Weights of a small image classifier.
Data: 48750 training examples, 88.2 epochs.
Rows from block 4 of a small image classifier, named by matrix and row number. Rows with one number belong to one channel. Each number is 500 + 40 x the weight over its row's rms, rounded and kept within 0 to 999. All counts start at 0. Numbers have three digits each. After the name is the row's rms in percent of the matrix's.
Before each channel's rows are labels from the 100 images, of 14848, where the channel reaches its highest value: "lies over" is the class under the peak. Only what is clearly more common there than usual is listed. The data: rendered made-up planets. In brackets: how many of the 100, against the usual share in percent.
# convs0: first 3x3 conv (model.blocks.4.convs.0.weight, 240x240x3x3, each kernel summed), inputs 120-239
# convs1: second 3x3 conv (model.blocks.4.convs.1.weight, 240x240x3x3, transposed, each kernel summed), outputs 120-239

lies over: planet (55 vs 23.8)
convs0.211 120:499546490496462498476474503534563502507522541536501523487513480489483533506537478493439462531467482465543530478504530465497541515528461472438485543525526408504506509474515501520494462482511483486521534508500493519746506513539465543496467471483472411533527591527463506503541504492545464462536466520481481487490549489455519500439503503461510611469476518497495399
convs1.211 113:516460544484452468518531473509460519472451506450442506523488532482500569533498499418428516454442440468532524473567496521532397501448501561508548473523469483473488492484431456462586439518450509450446521474620556509491507493453500590487404527533479515509502511483551549472528421489488476501493550474448544528474363511472513524482486501469519489482530504590491545

lies over: planet (97 vs 23.8)
convs0.172 107:474431516506512529483470474514426480626493513500449481524551556511514509468529516511490509511516524493528519505417497508433476492470522530476477493472527466496525508493562486524471552510497539454527457488481499465396486484493440531501491527527481526523469532472484485506477501455507451530529496475514520512489521525450459447483510495470465545475549523406474474
convs1.172 133:437541492482473472455644508469411489445433498526518465506480492492448449479535371511488495453484515463508461455507527501533466480514490490483466471503431491493488421457468523438531549415507502473410518496615442527470513494525472424527430475477463503495556487511555517492486450540453443479503529493477495501534519503525551512428533509476512424553517487573515605

lies over: planet (93 vs 23.8)
convs0.206 083:527510558532497537411528458483400477563535462461454509454449490561533663518504515490471548599466505485501408503509459495587483538491501495527507509485464539582502500496544493523486437496516465525481438475521533507449394551498566482454518494553494489490533507497504469484476526444502452506504501458506487472536543563459526464538432515486497458535467467442568495
convs1.206 083:413465463471422561556501498611524474490472423488492464563516467461464434461497459535487499394471504478457539475601480526569457495516466522518465509526528494477479468495371514464524521510497446504515535548563511490408398491480373496532490527521474512427448490478505496502526487531484441423465497448539494461516512485473504469517494402483470465451454514598518560

lies over: ring (35 vs 3)
convs0.193 103:505549461448491524488468451460452446439469523527540541511464466459489513509519484490511507475497523435468428434488491501546515507492495460479408568506466524505441518537545531525572510538509535585516672457470482613501508481502492565464482455516490515472535542483518491505438480510483509502503526510441518498504495451502485569438549511493438517460533455544508551
convs1.193 099:496490504515499493506455504508534513437487499516542509482529526541505468494426546461487454521524486510587486524496489501529486537493504549526478533533524526534420508481493530495378496483473512506515402561538509510499508503462358526498459458511471493482477487535512474442481502520469469473483514549485477512495514542566484522500504621447460397620520503482517520

lies over: ring (58 vs 3)
convs0.195 100:549484431533481542476427513513472448498471453492474532564483528490504685560470470503491531487464480523484510513456454501525496541523537457482486486478480510501586454546422472479480485417474472619544451502461511492487471539527505582543495566493486476374456508567476505454519557451580525513501487525554535485531514473494514517483548470474482478494444592566564486
convs1.195 100:522483560522528514510517504468457529517528497478501494420492463556491497505525546490486472501453488518448555453510574521552450503520385490559509459478560482489477501445522520478528492520555501354508591401648469496574515495544458476489584479460457504515465495487459488499549473490571546428492456567427505524452429519465482530483499488575474524492488510458476502

lies over: ring (27 vs 3)
convs0.134 115:518448487514476486440481512499479469463482467544509539509500542477476491484537467495500461530550513436510500532580416480499523542521459485470504490486533483511494485460529517467541584428547473454471440406525510450515466468459531444597510493483446518458541555512452465525583518508526535499507492485483543530451515489511494488389403497331374535542507509630528533
convs1.134 101:492448396419483518519473478516536424507505462479515492479623475500472547503477449427480550551517544528489485625486457437591482494556528500523433508518497469482532511525474515514498468518473494513504581511513472496552495488534468471468508530496482489529478527461470571543493514508516429443465539489525429476506475500507509518597514547608488480548633518601455471

lies over: ring (47 vs 3)
convs0.52 118:641502483517472536475431498537469550429481470469468463515477503440510606519552498505576481504502506449537487495491492505531400509448456429521491525544437449485526545456518543523444455502477569516509650507445484521512541491533494499524464523618538527481569414505529464555521532475506518447526459507559442508519482457459489498519504462536488553466480498544455479
convs1.52 094:617497477387544486502550546509555533524581580470541455529531451503571537453577465487479491481460433523503498471453528540419509427476454545478502474501471449486525527607454470492484493487464401484413543524527501488542452458420511476468474460478499521484529486471499484497475553481436496528482426485495483490529532457534509515556489613471479488512464496515465514

lies over: ring (38 vs 3)
convs0.114 125:465528530488494524414538499476558506468519468494546491608484542516489462484694519562493504488506511504507563532471530532453447506538463462494484521501613540441472487471507546531523662503492484491503483579464510491473528523493490501508462518458556490514487526479578513558498432452451537448421489450550505532468528476545488468465537488532501446520543471530547461
convs1.114 104:472480446512467458502489474479544456733450500506503488454523452484527508485339502524521471522480548462518413582488434499537485514502521475442532477513489452483500516539588497473493465511542447472481496513532454446498488520519455522465489488510518503528606491548436501428509556481478384512503491487515490432501468490501488503437490555602510440508524487482507456

lies over: ring (37 vs 3)
convs0.110 093:474526498530514505465541521460533518512532443484505437506530458478535502497510602464534443509497510472492467474546502496478432399519500421476501500485497510577508600434451504498532442465512489534476476494539546473626483491510452503505468481477492564526581503470597458532522507501463537507487458507507479497493485481463521504607486440489461422557642517548544467
convs1.110 089:456487453504473468477503501505520531536480517517501511497511509499487510533506466462406494504538508533525512472517515461472421564500534509484502502522589471387484426455521491487543451530447499490457547468470521594476512520476586536572434490509511509444507495510501564570507534556447432527495558474457462494555401488465525493458527622518485558554519538549482534

lies over: ring (31 vs 3)
convs0.81 111:542498534510479465404494485505390487463481473467534533507556450494499471477686545474641483511489488556493530474520525496457509550498456496501471472535529502470511519508505492525520493521466528639526544515487519569540540475464521531479454501508499521469559534556465473510512481515513506489444536458594462560489537488466530555500523544489538435476451534510488526
convs1.81 109:559499469527523481551527543498647531583493578493494546522471497510520462510452458541519501486486505504441453465511491475547497506562536495481511468498505510503417569498489528495416538465507467434500497514513478520551462481508465465511431506548519510466482493529488584470526500503510485458500489494432493430571455488536496538435491473505499559515539485486493494

lies over: planet (90 vs 23.8)
convs0.97 094:522501544490525469496500483463430512548438411531508496500573482484455502510393515544415514489493479495479417476442509511499554550498485549513441633483452481546473558486503491466552465503445467518528552490539478532443477495518488475485467535549490465453538499477498458464488476466492510528475494444461531454493491528524492487532491480488493562538506503420471491
convs1.97 100:515536473489501465506479462547533370456467566511531483500423534466480435484510486485567522533486521517481474497609500516585457498540535487501481461534454507490520426481526488473408524493559485562497496480470522482543507479500435477490451489490553515534496494494509583563501465519488491491485518444572489482516495507470485477505486542462413441524466550537490473

lies over: planet (64 vs 23.8)
convs0.168 090:539527523414515483464571503475526455555443510534486519495511450487470487475486482500430464530554451425462520516467530549549507516535487392562456432535445425537451497506478468487389609505527507510447458552474516525492493519515450508475454482513533461459428435481440569496540487494530488559454554509447471494515476455491484473510482516535464514509452506489526433
convs1.168 081:401484481464504484535425508481500430517509506445442498522505605500470516510494474537564479460422537547478558459386545474446348503425544496465529511454548506495494462533527537504496525540488545470496502506528468497514475518560517483533629500466430513547556504512556556537497611498453478498575472519529597494481560487505554482491509519492545526433488511446585498

lies over: ring (92 vs 3)
convs0.76 097:519451542505529561416483503556558473500439511402430500549504493528512524497490506454521486528506501506459509425596404503564500457529506535513540568503510447501480439473576530447522481498469501454511415534548475475476543496513447488528460488462588450493411505481539488505531483523419454490516512522469441518502543512436559566538487472477444510530402521501500469
convs1.76 091:490524453441481509459522492512457459494529510459528469471495557480470452533520433481467477497483536496500516463494496535357596555550460502492400574522517506523479536461492524468644564466462472461423536529512487469527524502480528530521427523506455482571581533503543471521476474507540447508447538487456545374504487471560487580502524514566588513523575461553438532

lies over: ring (54 vs 3)
convs0.201 078:497481509548490483508493458469415499517476497564520491508481510461507488505489483560446456514535453493520463550443441535546515513477522515460483501508510487520498469517513436512492471485539516544549543481516586475563518463425567550501468492481568490506544510505461564419436548524445567499550521534516545468559536518361473513483540432460504508523465504453455518
convs1.201 087:522526473456529486468532538476552563469440503501508447527580478439461537522502535451514508423468493477548508542487553562459514489438508424513488546498485467466560465519469530489467535431452499504478488530506496503445456537497539432528473479539426532475557510456514448535464472489567517500530550403578520417530435526563588501528474520518466459535505526528533486

lies over: ring (38 vs 3)
convs0.29 091:574473511502577447515509436490469489478527523435440467457505548525500436467519516491493512498491452514531505522439493507491572535475482402500551484479500444512395539498441513505490496477471511444530486510454466462453470506537471469438438491513381534497465506488444510478596573536498479430441495438497482488530529490508506514530501482520505513554527462663521513
convs1.29 080:524517505433483393462500526493460484538478467525515492495547453518542439534529504517566534431438495474460449494504533442559449513507543501547504618473565471502617496476547495533453480449461477601484556519534509509438520509510494524465538507570504486504531474551518508527539435509497515545528467499494557515512554467579508529580509574493496501540539486528548506

lies over: planet (65 vs 23.8)
convs0.39 091:498473515542398506523536520496506418524518492495452510497498475482501506503423457503478501468494576479466529530412542524487499476584475525481475547498480523510459488544441493471499452501514554508578515526575521468497506515496485452531498502528546526434463486435508501354411470543486438485506572439480513503543440480491486438514490435489476565459411507408448531
convs1.39 087:506534501412523528474503464474516492485497533525516483495484521485495527519490453449498546544475573474484593463573570499520465514514495530437453478494426530534448503494464561504432529449503484471504491451487604512534436529498418596476478534506498502509547495478514474493537474419475485430514495496513479463423543479544477500478490581454495450484540525506521423

lies over: ring (28 vs 3)
convs0.64 092:516512495495506453537497524457428522452503549501449511536492495459506518454485522576503508500480551538502389481432515523513573483497487444485512493528534553607522564554463504506432515482532486520432497558510541463505498489490520523509499424525454487505494499448526523631498533498460484542518455454478521512487457535461473531465445526425533468444497389429471565
convs1.64 090:522499527488471587529536507464562580533480553493535500449573535564501595492528470453431457503535541543517456487521466537436563495433549510522478544522550490493548532568428467510427515460474496589563542451506444506624567496520499513536449479519494562542505486483506536505517517518571499492458588500552420544479524442485524465546505476573499520547519562491535547

lies over: planet (54 vs 23.8)
convs0.90 085:494438458499492483558493563467527454548513505479439577529511489488492427484511565538488523538527462530495457506458513464482451515495538493496439504536481424541467439428531503500520523502458491479497491439508550465443525534520564501532494497432517507494500488536476529436552399501544457502472497486486439489491431508435484504545506544474507519506502517477484490
convs1.90 093:502502530512555475548485514599426491483515513506483464497529495512506435529510490482453416462439491514535477482335526555528525531504571510460569526424487540517473533504514564507429455515509493499483507524456527561515522437501489547552521470489489507465520526507491490538452522506529576506478527546512481477495519443485526537463497540460521510479517488526478471

lies over: ring (32 vs 3)
convs0.36 095:447576460503598525526463500459465560466491582550445553543534506505507485418506511537547531515496515534440513527534404535594439446544418526507544449475555475557486474544457397481498495462434459544515477514469479506494537491522535582538477500531506519600499511547558533458539472490544530519499490513539476584457462475496504495486460533472472463472514487512573492
convs1.36 092:505492466540566497512530580470493565510541502462487418515490505529504578544477480434479422473501509505526488508410545504372504511524505462528474520515525488496559553453558531491503583462533456571491514506492576506545528510547453517508471553544479494514490575476507389525459508510536502543540510486538509527556504478433452552463523438527508497506570501550494458

lies over: planet (67 vs 23.8)
convs0.106 097:533461507498549543482438471471491603541507483519505500481442484530537484537513511491538538590512467527498489463472609421647488561492516515462493553537478436495483514513531488529498480441552489538541507510468482524466506496501511474537579530513535552497521540457507447454492528527537476550529492513582501485509517473473507512532524516490520522483437534491474447
convs1.106 101:515511464504474507484534508559467487454515524472591549520487514501519460494510478502494482503465530516443529552605486515461501487483547494536511459498469472586487503476542455496525473490504518524473470484614532473469515525487493554496336496492537481499521483500491507513521501492477486461452486544400462517517597484541488491442467588474528484518476512516516484

lies over: planet (54 vs 23.8)
convs0.176 103:475490457556497524455484511495584644363416535440509500515477473540503544490521486577351501473529499469526497562508504529437508505476482479325505495471485434481507496566556483497451540466490534484519486538440534501500482506469481458506502502484600478481527540541523426490459468502485485497464503471431548515525475529514500519508478540487521525496520496497510510
convs1.176 094:400499502493471513522501516477529563539526580504528453548423459433537482465542390503533502456547488444480558569486533534478501497509499463402498479476516499490467562540513588489504533498524525547418545693595601484495526506560539508518500432464535523515506513582489537472464609491536429507498510458487477507455514478507504575524479450491508396543507514527471489

lies over: planet (84 vs 23.8)
convs0.41 118:469511503485506488575575485461540465440505512508486508602537470528456597501439549509553479497420547532465495485464515518478617521479564498413488467498498531482437552502540524488515548527524572520512501427533490483434500518471506552481452529602480516528531525513506521526529524489543541541519438489335460469446556523635445498433486507495418558509513491452489591
convs1.41 101:650499507483511557554539478521603505478413581550460514459508505504479446496491454544534476524544466521521496490558573423457566487501474468492422515474533514522524539510376530518446555542478524409560552476511515599474478487470529518504504519533575508500533550555494478494476357464566501481519526518459475522435504530406554479376485475497536585455534516437560461

lies over: ring (51 vs 3)
convs0.232 096:591498483524473490446513502452522514559521456503507349494473484491481555519472472515524560450568554488548541504460433561391464448476493551523541538465566455487455525526401475515496441504513500417489569466509485487445507504495485550496480511485512452468541469492504547477537527516607490591512489468517452505486487485482526428473503513570488472526370474470513550
convs1.232 097:442476467507438543505492493502455502485458476462456519539471522453513479477478479492496515508470440508486456516439465526512440505673505514512469463496441511497506447494322493467457524451482479551545501572484561504411518556527498538483431473505529499497443505494482508482512481466499544491477554464473507456476491494564521497519458530469531524540526490537510482

lies over: planet (59 vs 23.8)
convs0.22 084:566554517420497554511575465503530523589514565532515486507476392511482486500495490512525561542531547494505549490503485451572458549538501512477524554525492460436449462571562511460517436528578476571499491499511485506550482491468504513519531529489519544535472481413542487455358497535540495529495525486541481502529460552492528562516520510509521477553515494452558422
convs1.22 082:438524467508478462560457514490540436383503437510448498519478511497510517467452554577517497471481471525522489533596448514545511486508504472564442504476469504502553504527461540475485513468412538454443493516485428504549450490526423498530458487513446492520562503539514553484587494490465479450560463464539487481519591497532480535521474536454378501478509517606495513

lies over: ring (64 vs 3)
convs0.47 112:569453454510562440492524500460502548499470541495512515578507438508544381501478495521462502560434464516573540585573469507445596455504573509416562541488529441474536542485403509495509503482496489502527538436483499469569489519486504483535476470497494478460544441477536516509576514465396485499497491498454511485545518490462460510614514514568514522488527497579504502
convs1.47 119:496487486481575553487461542487491496490529466530485515437503490467529347487508518480545559490471516527475462506427457475503475505449626502478575512475512488541541494490748502480440501563530496481487521519448527548488493487498488456430529659567548468515503486490497491471481495470487504519465480484515477493582445505438502486544497528444515465500532503537506433

lies over: planet (65 vs 23.8)
convs0.12 097:496452532467520456498587495467486554429431464342541538489538511493513508501503507508459473547485536462417558452499523497452465505517527508472552522540449510444479446500496516476497589494512549474446561425487486507499476484463423516532466552547542465550400464562502605511446512555540495488539489502478607468469493418531561495500467412532460497473542580547534513
convs1.12 090:497461477468474554473485498492448544498480500507467538486418555536450494531454585473439532518477490514503406518539425512512551524549498474451475513497460514473529514538519551468408518530475470517593445527486516465516492516494514537540546486443461468475512483500500410476520492477508480454564516518433569492505500491511479425525511426440503420501469498536569424

lies over: planet (71 vs 23.8)
convs0.164 089:484473580528458456452533520421502451478489459386505501538436534528440479489531527435444537440528463467606523450633503475426475496513488519567530508506518525490509554518545545478529455495497539454465561569486485468506504529449458506490446520524444473493519552479482495488505552558566566467485520476515448529493481437469498502453503455458468522486500489525505605
convs1.164 101:580467521484448499534527408524499552521477532486501504476448525554504460479482514587487518476434519527508472517300522493610523510503528533540512505477534480578500510477487515499508491554518457465553483551349505567521501510456506439541519510510506540548580433499478489490510466483447516474469475497528573521533456496428575535541518576510465489505557485541468455

lies over: planet (48 vs 23.8)
convs0.204 093:474476469450452513513460559471551480531441499509600455444469526474590533504448506489524474530514581492436509536579539513550495509526494503509412445487444536573447466471557526520503514462517500462491522428487528504543494488585483534485508525509505555545476501440464520462510472537519537530644548519437529543457479447504573549553544497561492508467496514464552528
convs1.204 087:490517534496485484388515496521409524511509491501449506486484425439506462491507491547470381651523524547502445473599424496372421492504549505501514503591495505464550491553505465499544524517542527480505499419403457501545496562458449526465565479472430533500503559543555441541534463428481532497541471529495564500493525461472474456478483493513508459423542508540498481

lies over: ring (37 vs 3)
convs0.238 090:501468514523555534458523516471510489450509465506479533525452512511492667521521478495518458487428489512464499492579462532457462469379500528567534516451499430452537469502551546491501484464476462496513485471471544483412455496478434471511440481493482493470477496487453520522468546507589478572526536510465472502519543530437474480493418484566444536517549538531490560
convs1.238 078:397516534458533552514501523483473568476479546516493388536514520519537554557553553535568470512507522493462427411383553434522438530534476561533452527502499468493542495551469527584461468501477483458461516477561461580468503512508470474505490418568489482488526474514475442438559520484474619559516457447454443520482519582480521485536552549483488517429576523503528510